config.toml
task = "enhancement"
arch = "unet"
norm = "batchnorm"
activation = "silu"
blocks_per_level = 2
init = "trunc_normal_002"
optimizer = "adam_atan2"
lr = 0.0024
beta1 = 0.9
beta2 = 0.999
batch_size = 64
Rows from block 9 of a small spectrogram enhancement model, named by matrix and row number. Each number is 128 + 32 x the weight over its row's rms, rounded and kept within 0 to 255. All counts start at 0. Numbers have three digits each.
After each channel's rows are labels from the 100 clips, of 14976, where the channel reaches its highest value: "responds to" is what is common among them. Only what is clearly more common there than usual is listed. The data: simulated sounds of rotating machines with and without faults. In brackets: how many of the 100, against the usual share in percent.
# conv: 3x3 conv (model.decb.0.1.conv.weight, 256x256x3x3, each kernel summed), inputs 172-214

conv.87:098130118117102148086087084151085080127121114133120144086082128160114085091078142091137027108097147120101155123098148086084148085
responds to: conveyor (69 vs 12.3); air leak (53 vs 13.8); grinding (35 vs 14)

conv.66:124125138129146114136075151179168154140139089107105092135186146075072125146120111162106126135118088066132146147087090136087111106
responds to: speed: slow (84 vs 33.3); compressor (68 vs 12.1); turbine (32 vs 12.8)

conv.125:100138107092079112093128105105052163131120119125126144110129130136125107057139125166138182073074120116109138160134141122128126099
responds to: electric motor (47 vs 12.4)

conv.193:093110112103081113087120086118062145120115123110127146097118120147132092046127114157127160067080117105110136162129134125117128087
responds to: electric motor (41 vs 12.4)

conv.104:149161121124107135095166162118090192146168077124143134143183145143145159141104156131159135130156061134151177152062127148151133093
responds to: gearbox (78 vs 12.4); state: normal (76 vs 45.2); text has "fault" (76 vs 45.2)

conv.11:095145178107118112122128122149058128110092111128122155167108099153138099114154083177148189144065146170118116124101148118120124123
responds to: state: faulty (86 vs 54.8); air leak (78 vs 13.8); fan (72 vs 12.5)

conv.117:139109148138086126120132136051064157154115082103118056131173109091123139110088104111093149142129057145147157133133108113138108123
responds to: electric motor (38 vs 12.4); piston engine (37 vs 12.6)

conv.46:107097189085163158141138111169100084142108075094145095126078117118147121122130080116108115119079146101115139161079140128062114091
responds to: conveyor (69 vs 12.3); muffled (low-pass) (62 vs 12.2); thin (high-pass) (38 vs 12.4)

conv.166:145136091127113126084154184108110123136157124133142151096166146065148144137139185112181092126131074131132091207114170151127140144
responds to: state: faulty (88 vs 54.8); air leak (75 vs 13.8)

conv.32:104107166091122100096118103092071119088082159106093153155141101184126109134112070143137124150106129174118195111142166129129138100
responds to: conveyor (98 vs 12.3)

conv.186:110135160158109071098145161151126126117134127162133135098132121090145112171137119160135076193102134172127128098124076120110137165
responds to: state: normal (78 vs 45.2); fan (51 vs 12.5); muffled (low-pass) (42 vs 12.2)

conv.191:139134174095136124143128128137107149087126066141075097159142169103116160127133134112111114185058094158100133131117143130102106120
responds to: thin (high-pass) (96 vs 12.4); conveyor (59 vs 12.3); gearbox (30 vs 12.4)

conv.103:142143170102132136145114128161122100071116088149068099139102172096109154127150141130121107159100102149083142122118141142117108123
responds to: thin (high-pass) (97 vs 12.4); conveyor (38 vs 12.3); electric motor (30 vs 12.4)

conv.105:149152128142107099131099179085139112148178121157111194149160140135089139103084180122182133086085125155099079138132097103107181114
responds to: reverberation (61 vs 35); text has "room" (61 vs 35); text has "reverberant" (61 vs 35); fan (47 vs 12.5)

conv.107:141153101166063142110090131139133135146140086143092087091133150111091167110127171169113148157156073139116165097113128116180077170
responds to: state: normal (77 vs 45.2); piston engine (70 vs 12.6)

conv.29:121084120134118143117147177136105126144173081058146075156084107168139138155112123107099162116160101063136122164071095121121087101
responds to: state: normal (71 vs 45.2); piston engine (64 vs 12.6)

conv.19:118084144079108101161091142147082094100081164084117144152095103095099113154109107137115062159094099042101140063124149068115117169
responds to: muffled (low-pass) (85 vs 12.2); compressor (56 vs 12.1)

conv.235:128138169151090126114138152106109184186157071118099082123198111107114132110092118140119145149123089129148196132104096119123114139
responds to: state: normal (81 vs 45.2); text has "fault" (81 vs 45.2); gearbox (77 vs 12.4); text has "thin" (35 vs 12.3)

conv.181:136144092138121163155125159160082145166163083121169115167126131153123153139135105138140158132165092112150138152106089151153119076
responds to: gearbox (66 vs 12.4); compressor (32 vs 12.1)

conv.37:112102097105113132161102141099086100094122138088150116180104119103097132112122088121128182107100108093150092106145095118123113102
responds to: turbine (63 vs 12.8); speed: slow (62 vs 33.3); air leak (36 vs 13.8)

conv.253:107116141111131117101104158173149080150125111128129111087108113054123108130146117127132090165097114127118101093118083122127104167
responds to: muffled (low-pass) (97 vs 12.2); piston engine (34 vs 12.6)

conv.24:131146183133106144121138151079056199178115109123125071122193137134122132084105103130119138128119107163128158120082177123146090082
responds to: reverberation (83 vs 35); text has "room" (83 vs 35); text has "reverberant" (83 vs 35); turbine (69 vs 12.8)

conv.247:120111180133136124133144095175170099111142094097116133092140136084090149127104125082151069153125118098130120175114106117092151109
responds to: thin (high-pass) (99 vs 12.4); conveyor (98 vs 12.3)

conv.18:164110145180070109110148135056133144122112073132130096130181100112124124130105130120092118161156075138151192145134104112130115176
responds to: speed: slow (60 vs 33.3); gearbox (49 vs 12.4); fan (36 vs 12.5)

conv.151:124067201136129067078115111127149090114144155088078149115113117155089131117119119076127089110114165129115160100150144132130131094
responds to: fan (82 vs 12.5); air leak (46 vs 13.8)

conv.47:098127097121105118063067112183151156093127137101147111058156124120111114096129111176120175097122155072114082157110083110088122074
responds to: muffled (low-pass) (70 vs 12.2); compressor (51 vs 12.1); conveyor (40 vs 12.3)

conv.178:151119106129086110114126080073135109104097075145128124128121103112120138121112115165104104159149093176164190115172122097168125157
responds to: air leak (51 vs 13.8); conveyor (47 vs 12.3)

conv.28:104093147130128077125110143127129135100124100102152090138117087088118109204105108166122063174111155147137112090133082090122098154
responds to: muffled (low-pass) (99 vs 12.2); gearbox (35 vs 12.4); turbine (31 vs 12.8)

conv.67:121105157078141129145071151130079142163078094102117054127123126057121110141127076142069126163136121087101172107136161127120066104
responds to: thin (high-pass) (94 vs 12.4); conveyor (89 vs 12.3)

conv.143:131135131141143163154066097164167139159107104137122097164136153076067142151119120148111113170127125150118188096107130100120116106
responds to: speed: slow (73 vs 33.3); muffled (low-pass) (44 vs 12.2); turbine (42 vs 12.8)

conv.171:103110124126086095080144108111095184139139110090102132156186114143116103112084136128114129123114108144139125177098137127125117122
responds to: fan (64 vs 12.5); air leak (63 vs 13.8); machine: piston engine (32 vs 12.6)

conv.3:135075163115134125134075077098115078113058138114126108124129109115119106105092072077098011110135182120090169135153173111124112079
responds to: fan (91 vs 12.5)

conv.146:123152171129108127111075110129092095127095129149066097116116176049087131137118126159107098174133122142097147109151147112155099115
responds to: speed: slow (67 vs 33.3); compressor (45 vs 12.1)

conv.251:096163158129141106124080053112094100144112117182121140110085121138067119098111150161123106144148110158110184050160157088165124136
responds to: air leak (81 vs 13.8); piston engine (62 vs 12.6)

conv.82:129092183127090146109141140178145106176132147076135083103096110125123122112159118095118143086061155060172117116085111147054084142
responds to: muffled (low-pass) (90 vs 12.2); compressor (35 vs 12.1)

conv.26:124133199087129109062145109185116120115125070104139097105092123137152132152159132127134097123120101117149160074130204148135082094
responds to: conveyor (75 vs 12.3)

conv.122:156130142139063117117133136066077148146137070122101090125175121101106153085101114131125152152122081138150175148152111123143116125
responds to: gearbox (81 vs 12.4); thin (high-pass) (58 vs 12.4)

conv.115:131102063133123096153152147100098136085111111091148096171140118085156127180153113081109109135159099097152065157157115152155108125
responds to: state: normal (75 vs 45.2); compressor (61 vs 12.1); conveyor (38 vs 12.3)

conv.78:097129163051133115138129124126072150106099075139099090158125155106118137130126083121087150190101072152116129141112138118132099100
responds to: thin (high-pass) (91 vs 12.4); conveyor (61 vs 12.3)

conv.119:135133154102127108136075151131109138161118095111097060138117150032081137150140119155104169163119104077106115073141144130124067140
responds to: speed: slow (66 vs 33.3); turbine (54 vs 12.8); thin (high-pass) (33 vs 12.4)

conv.185:070112178081158135169077083118096073141089114151107161126084109121102085081096104084111061098102132088117148112133159101107133118
responds to: conveyor (91 vs 12.3); muffled (low-pass) (87 vs 12.2)

conv.38:083105186109129125102113041098087108128089139133108146110113116139134093099093099079110073108107152134104163099176152092155137101
responds to: conveyor (98 vs 12.3)

conv.96:160085163095090149035140119144143148122137164093170084077105119056166152110107145115107141118097167124120107111119156092108099036
responds to: conveyor (100 vs 12.3); muffled (low-pass) (68 vs 12.2)

conv.52:114115119122117124110151159119081153117147102083144113185145112129140124155103121120101158118144050105146091136111087113138109125
responds to: state: normal (71 vs 45.2); piston engine (47 vs 12.6)

conv.25:113160194131114072127188110083107179082137133184103151129166169120164123105121148102169057109098124167121116112110132117125170166
responds to: state: faulty (90 vs 54.8); air leak (84 vs 13.8); electric motor (37 vs 12.4)

conv.2:125128124171088121108100144126142144142151069112079086115174123041073134173132142163113157145135069089131166116126090136165088162
responds to: thin (high-pass) (42 vs 12.4); turbine (38 vs 12.8); gearbox (33 vs 12.4)

conv.170:117115175108137105155109088088113056056126141158116147127124123083126122094118133100107059133092088125100130147158099130117151131
responds to: thin (high-pass) (40 vs 12.4); compressor (39 vs 12.1); gearbox (30 vs 12.4)

conv.116:087118174105134159145070074139131084171107108147137123108105090111102114103122110132076127141117084099120172102129141113126102155
responds to: fan (89 vs 12.5); air leak (45 vs 13.8)

conv.169:105115240168147146110128140100070180219124127093124062138153139113111105126115125133120124149125120131126178083095183105116068128
responds to: fan (95 vs 12.5)

conv.77:145120059110063124100128076096143090075108120145147130114119113121145132084122110113110083129136093153159115131192105126149136125
responds to: conveyor (78 vs 12.3)

conv.202:096103167123125145114093065095077109151107146122097136132114111163135089093086101066116057097081125148090160138128171102133135099
responds to: conveyor (98 vs 12.3)

conv.90:125086188172129094096091134106068052115102155115097138132098104168106102096120073092124087151097119163128147118142158109132125095
responds to: state: faulty (83 vs 54.8); air leak (73 vs 13.8); fan (40 vs 12.5)

conv.48:081064123118135119091172142108120212111075146079148034109199065114168077152129089080049078144120136129143122114133128144118063099
responds to: electric motor (62 vs 12.4); thin (high-pass) (59 vs 12.4)

conv.174:155096146118122154116069146131094133139092134093165042082068105101129117120131103141085158137129120124055141102136190126130046061
responds to: muffled (low-pass) (50 vs 12.2); piston engine (37 vs 12.6)

conv.141:174122217156128149099151127117104080121142072128131144133119137111150150099130181142166093145083139161140153114113115147051121176
responds to: thin (high-pass) (95 vs 12.4); compressor (72 vs 12.1)

conv.212:140125101103059111133133115054059148132100077124119092130152111136112125062101093133107140121103099143120125147130140115133104102
responds to: piston engine (66 vs 12.6); electric motor (29 vs 12.4)

conv.208:150149110131129130090157175111101172138157101122147147154161142145148157151108142132155154133160074146145148133099110137160142108
responds to: gearbox (34 vs 12.4); piston engine (32 vs 12.6)

conv.16:143093136100138172188102166138126144164164129076130025170121083125102138144168094154094230146141124104057140111144141156126048109
responds to: state: normal (71 vs 45.2); piston engine (67 vs 12.6)

conv.188:151173134136094168124136152128088201237141092140135068128180126134112155111098113138130138101145078124142127135096121130142090074
responds to: gearbox (80 vs 12.4); state: normal (71 vs 45.2); text has "fault" (71 vs 45.2)

conv.128:095185146120144114135065055130104093147107127194124161117093129138056120098125160173126115145137108172116179066149142114140137139
responds to: air leak (71 vs 13.8); piston engine (61 vs 12.6)

conv.241:136128188146107134122128141099098195203139086103115048130199123101110143106108114140092128147119058128136161136099125140125079099
responds to: gearbox (82 vs 12.4); state: normal (73 vs 45.2); thin (high-pass) (45 vs 12.4)

conv.72:119134165080138115137103132132090149073120094144046110150147166099091143134115130100126113162079113137085117128111130105095122104
responds to: thin (high-pass) (84 vs 12.4); gearbox (46 vs 12.4); conveyor (36 vs 12.3)

conv.132:131152180122124169068100135173000096154071115152110141091101147125094114133142101138124063149082137117106184105126180142099142128
responds to: conveyor (93 vs 12.3); thin (high-pass) (84 vs 12.4)

conv.33:140127152137069121108137133041074168169134081128110103118196115113114132102088115105121135133126091123151186128114118109118130141
responds to: thin (high-pass) (61 vs 12.4); gearbox (33 vs 12.4)

conv.54:153078203090126182086079117170082102115122131116115099103095116095122139128112140058136091105130159118102133123174151122132121061
responds to: conveyor (100 vs 12.3); air leak (69 vs 13.8)

conv.240:103090124048141171151108146155098115149087097095108092139110130060166110134109050121080140133128141056104116121133151127111109075
responds to: speed: slow (86 vs 33.3); turbine (82 vs 12.8)

conv.242:162106080131096128130133138095120137118121049099136062145147115084133153168116113098090149116145071098142093147135097126124085123
responds to: conveyor (47 vs 12.3)

conv.99:151110118140103118134131090082120131119120055121124093142136105104132156161115132139114134154167068147133183093183133092185097175
responds to: state: faulty (89 vs 54.8); air leak (82 vs 13.8); conveyor (46 vs 12.3)

conv.109:118108199127141116130074145117099161192120096092090067142156147042081118144116110150103114155117105109110158090147160124129085126
responds to: thin (high-pass) (59 vs 12.4); conveyor (57 vs 12.3); fan (41 vs 12.5)

conv.89:147130133136119159128130158100100175201151059103137060149150126122130150148096135110119131126169035106122163125070132123131088083
responds to: state: normal (82 vs 45.2); piston engine (78 vs 12.6)

conv.55:173120152106107134133121162109083131117090075124092103142146141094155129128146102119099114170086133108095112104198136098127090142
responds to: thin (high-pass) (57 vs 12.4); gearbox (54 vs 12.4)

conv.248:124102170132101139124129132171142098174136154089133091104090113120116119107153115118116143082050156056172121119080096139053086155
responds to: muffled (low-pass) (90 vs 12.2); compressor (40 vs 12.1)

conv.223:089047206108169105099117057124099101146122158074118117163098092160144108117081087090110099116110161116137149125161136096152127103
responds to: air leak (55 vs 13.8); gearbox (50 vs 12.4); machine: conveyor (45 vs 12.3)

conv.150:147164116149119085062176116071081174159137150120117176125166157134125143100101163179173159114131112147101217148120133120133158135
responds to: air leak (60 vs 13.8); fan (57 vs 12.5)

conv.134:106124146149093172109073127080124140141136096105072079103160124093064137127097139159099135158155093140108179097135111096160081176
responds to: thin (high-pass) (50 vs 12.4); piston engine (42 vs 12.6)

conv.23:133084176109096148104088119148112126118109111054144116108102089122126119112132131141098112125058095072138132089141137104102102148
responds to: air leak (60 vs 13.8); fan (58 vs 12.5)

conv.209:079042189099166123162146149122096137106080062069098035161117089169127102138129059078054118177104126145122115138125111111100055147
responds to: thin (high-pass) (75 vs 12.4); conveyor (58 vs 12.3); air leak (47 vs 13.8)

conv.140:125152092078104132107155072101035134115113112142114166138107147112167107075150146156150161090068121144114118141125142114133146075
responds to: compressor (66 vs 12.1)

conv.220:139108184153131120132115148111115169188147060099082063146176140066099148150122132106105134160136058106126168130126118142132089121
responds to: state: normal (82 vs 45.2); text has "fault" (82 vs 45.2); gearbox (77 vs 12.4); text has "thin" (39 vs 12.3)

conv.85:103110199105138104094139049157046116079115172099146139153093108116177098147100093132145142162091147130096164080147116109112142073
responds to: conveyor (95 vs 12.3); air leak (37 vs 13.8)

conv.68:119136144144104127144112111137165127119120138200121174126136124118113106083148105103132132194095100217119138136150123145126165125
responds to: turbine (54 vs 12.8); muffled (low-pass) (47 vs 12.2)

conv.142:134147115134102133132114100148181120075114133198124176136133144123115117097138112121149082179118127215155098116141123121124163102
responds to: turbine (51 vs 12.8); muffled (low-pass) (46 vs 12.2)

conv.184:109102180114139114122089163130056128177084097095109032131107117087102097129135098137056120168133092104125175104124162118116036116
responds to: conveyor (42 vs 12.3); thin (high-pass) (40 vs 12.4); compressor (31 vs 12.1)

conv.114:157175123104093147161122176103079159132130152147137141167154151137110165092165116181181199139092145163121104092108159132152127131
responds to: reverberation (60 vs 35); text has "room" (60 vs 35); text has "reverberant" (60 vs 35); compressor (44 vs 12.1)

conv.234:094114175138106124122104048060102124170110066132106122129141114101078117102096105150103121139148110153143218098164119088148120125
responds to: thin (high-pass) (54 vs 12.4); fan (43 vs 12.5); conveyor (29 vs 12.3)

conv.97:175135133192099126118118132093176092120112129179114156144132117122106109139145137151133077158141107173142237110127127119112144187
responds to: fan (60 vs 12.5)

conv.100:104160148107137099122087051115089107125100119175128132105090125136082123101118147157120098147136113159108170045170156093159123127
responds to: air leak (77 vs 13.8); piston engine (52 vs 12.6)

conv.203:131153102057111067120103069150098130052073121149148111107118127115102142103144137168115087143119082128141165072168119114154107124
responds to: state: faulty (86 vs 54.8); air leak (62 vs 13.8); piston engine (35 vs 12.6)

conv.123:135121142146087116099106134069059073131096140137092143120112122163126113073085117108137083112097114181106156138091179108131129094
responds to: state: faulty (95 vs 54.8); air leak (89 vs 13.8); fan (35 vs 12.5)

conv.238:103119170159110109118125104076108166192124069119094114123180112107097125120098128162105116140152092139140230116128107103142121160
responds to: state: normal (84 vs 45.2); text has "fault" (84 vs 45.2); fan (74 vs 12.5)

conv.162:150134144088129129139050136127121099137106116125119082123109140039088137150127098153110147178129134094080128076141159129120091130
responds to: thin (high-pass) (52 vs 12.4); conveyor (47 vs 12.3)

conv.41:132100158179119121091120153140128070155112127134118138082114106121112074154132131099140026114133099078123226112083172110109130168
responds to: fan (89 vs 12.5)

conv.130:133129132137078118099114131089049076122098119136111150118117128145129112071112119141141090104098116164111147152097168128141132089
responds to: state: faulty (98 vs 54.8); air leak (91 vs 13.8); fan (59 vs 12.5)

conv.95:152177134122088122100074143138107120173118101156110096100096185060084157130133154170130183140131102101108142091131142112143101127
responds to: speed: slow (86 vs 33.3); turbine (85 vs 12.8)

conv.244:112124195130122111090094081107087087116157118127109163118093118133096108113080162074155078133115090142137181116070113109105163119
responds to: conveyor (57 vs 12.3); thin (high-pass) (48 vs 12.4)

conv.145:153180122129096159127141157114073190216137091142142079130168136143118163112103110145143138105153090139140130131091125132155097068
responds to: gearbox (80 vs 12.4); state: normal (72 vs 45.2); text has "fault" (72 vs 45.2)

conv.51:148126111136111102150129117147138135087096097185128151137126111116132120153151108136122085203140111211143145119161137136152129126
responds to: turbine (40 vs 12.8); muffled (low-pass) (36 vs 12.2); gearbox (32 vs 12.4)

conv.228:106154128108085131091138117123041128088099114131148157125108131138152105091131124171162159080074131135136122141104154128141138110
responds to: compressor (83 vs 12.1)

conv.110:122110107130124118100104142161159110123121092118143095100116116076126120148141113164131096167099130144145087099139080099135085181
responds to: muffled (low-pass) (85 vs 12.2); piston engine (52 vs 12.6)

conv.157:138155172131083118123145146066054180188120093137123076125181129121112145076104112139122154125118088153143172118112162118141097101
responds to: piston engine (91 vs 12.6); state: normal (83 vs 45.2)

conv.252:118119151152100098116124066044115120128093086150129146126124114124115124108089116150111117130154101166148231099166142075181138161
responds to: fan (83 vs 12.5); air leak (57 vs 13.8)

conv.154:164157130114106116107053149124138091119130143150129102096071167060104154120115145147133180136111139092058083070122158108106102130
responds to: thin (high-pass) (62 vs 12.4); electric motor (49 vs 12.4)

conv.14:111060215122109181053166122160115133136118156072153088073114091064172110110141123074110111126089162121137118118137212135122098096
responds to: conveyor (99 vs 12.3); text has "speed" (68 vs 42.7)

conv.133:087090188149146142127110046078109098136082121149108115146140121138125086128090105072107029106151131142125183111168150094177112140
responds to: fan (77 vs 12.5)

conv.106:125110212085164087132146078176119142060134139102138100188109118154140137181122104170125122134118134162161178104150137127122115112
responds to: conveyor (99 vs 12.3)

conv.217:122088155100181140173096135125131126124150114105090165147127135095130121135094112072140128057105142065086085210070154118090171111
responds to: muffled (low-pass) (93 vs 12.2); piston engine (55 vs 12.6)

conv.159:128134128075141104150098153140090145065107095137045103146141170086110144145128120100120116167113120116084110110130140108110109096
responds to: muffled (low-pass) (76 vs 12.2); gearbox (30 vs 12.4)

conv.219:089105228156161154107128090111117116209137084134094158098121106115123109119106115095131166151150104114108204075115154092153131157
responds to: fan (96 vs 12.5)

conv.224:139153121113079116090140129103049120119114121141130161115139139146135125086122130171170109100082121162119142159096154131145147090
responds to: state: faulty (98 vs 54.8); air leak (88 vs 13.8); fan (66 vs 12.5)

conv.34:153117110114135100127151129144128112102124110098137169135122137123148126110158153099143065080041078072139058095135172128094167142
responds to: state: faulty (88 vs 54.8); air leak (77 vs 13.8); pump (38 vs 12.8)

conv.239:154139153145109128120100139144107150134129110128036092119158166102079161101133157134116128183130107146101154124143161138152085153
responds to: thin (high-pass) (76 vs 12.4); pump (37 vs 12.8); compressor (33 vs 12.1)

conv.36:083132184126093112094085096083036067119095132138119157126089129139109078083089124133144088099099084157110157129070147117121142099
responds to: air leak (65 vs 13.8)

conv.42:141112076087054104115147073065095111096085080134133137129136120114125119058119100120118105144104111169140132140156126115116140125
responds to: air leak (37 vs 13.8); piston engine (34 vs 12.6)

conv.225:139132107126093121146115101134158116087099120193144167137123122122127115107145108118120083186123104209150127125161133134150151115
responds to: turbine (43 vs 12.8); muffled (low-pass) (37 vs 12.2); gearbox (31 vs 12.4)

conv.56:157152094095101142143121123111104184137135074114167081157175152100133169116109118148130148105113099075138072110117091117129096083
responds to: pump (47 vs 12.8)

conv.155:137095089137102110099118141098107068117135133115134122109111117120113131140071142085095117114159095103106106165138136094116127120
responds to: gearbox (87 vs 12.4); air leak (33 vs 13.8)

conv.250:123113136071091128090124110135145126137087113113190086071108105116155130088122104161086096130107106095152142088126131106117079143
responds to: muffled (low-pass) (68 vs 12.2); piston engine (68 vs 12.6)

conv.102:155150140121084124124116110088091107128127129143179110130107139134129144070123128138148145108059119131122071083125155109135112104
responds to: speed: fast (62 vs 33.6); piston engine (58 vs 12.6)

conv.45:107141139012136108150085145127083120089098142138104116143136147088115127129133108111122141142113108080083119119137141111100122113
responds to: speed: fast (81 vs 33.6); turbine (63 vs 12.8)

conv.187:126119149162109097117131075063131120130105073152123153125118110118117126122094120167117121132154102159144240094158131074176140176
responds to: fan (94 vs 12.5); air leak (64 vs 13.8)

conv.222:082101186133155127101139088093106139161091088115107109111115120126115096125098098103107144118149141129136207092153202091205108123
responds to: fan (94 vs 12.5)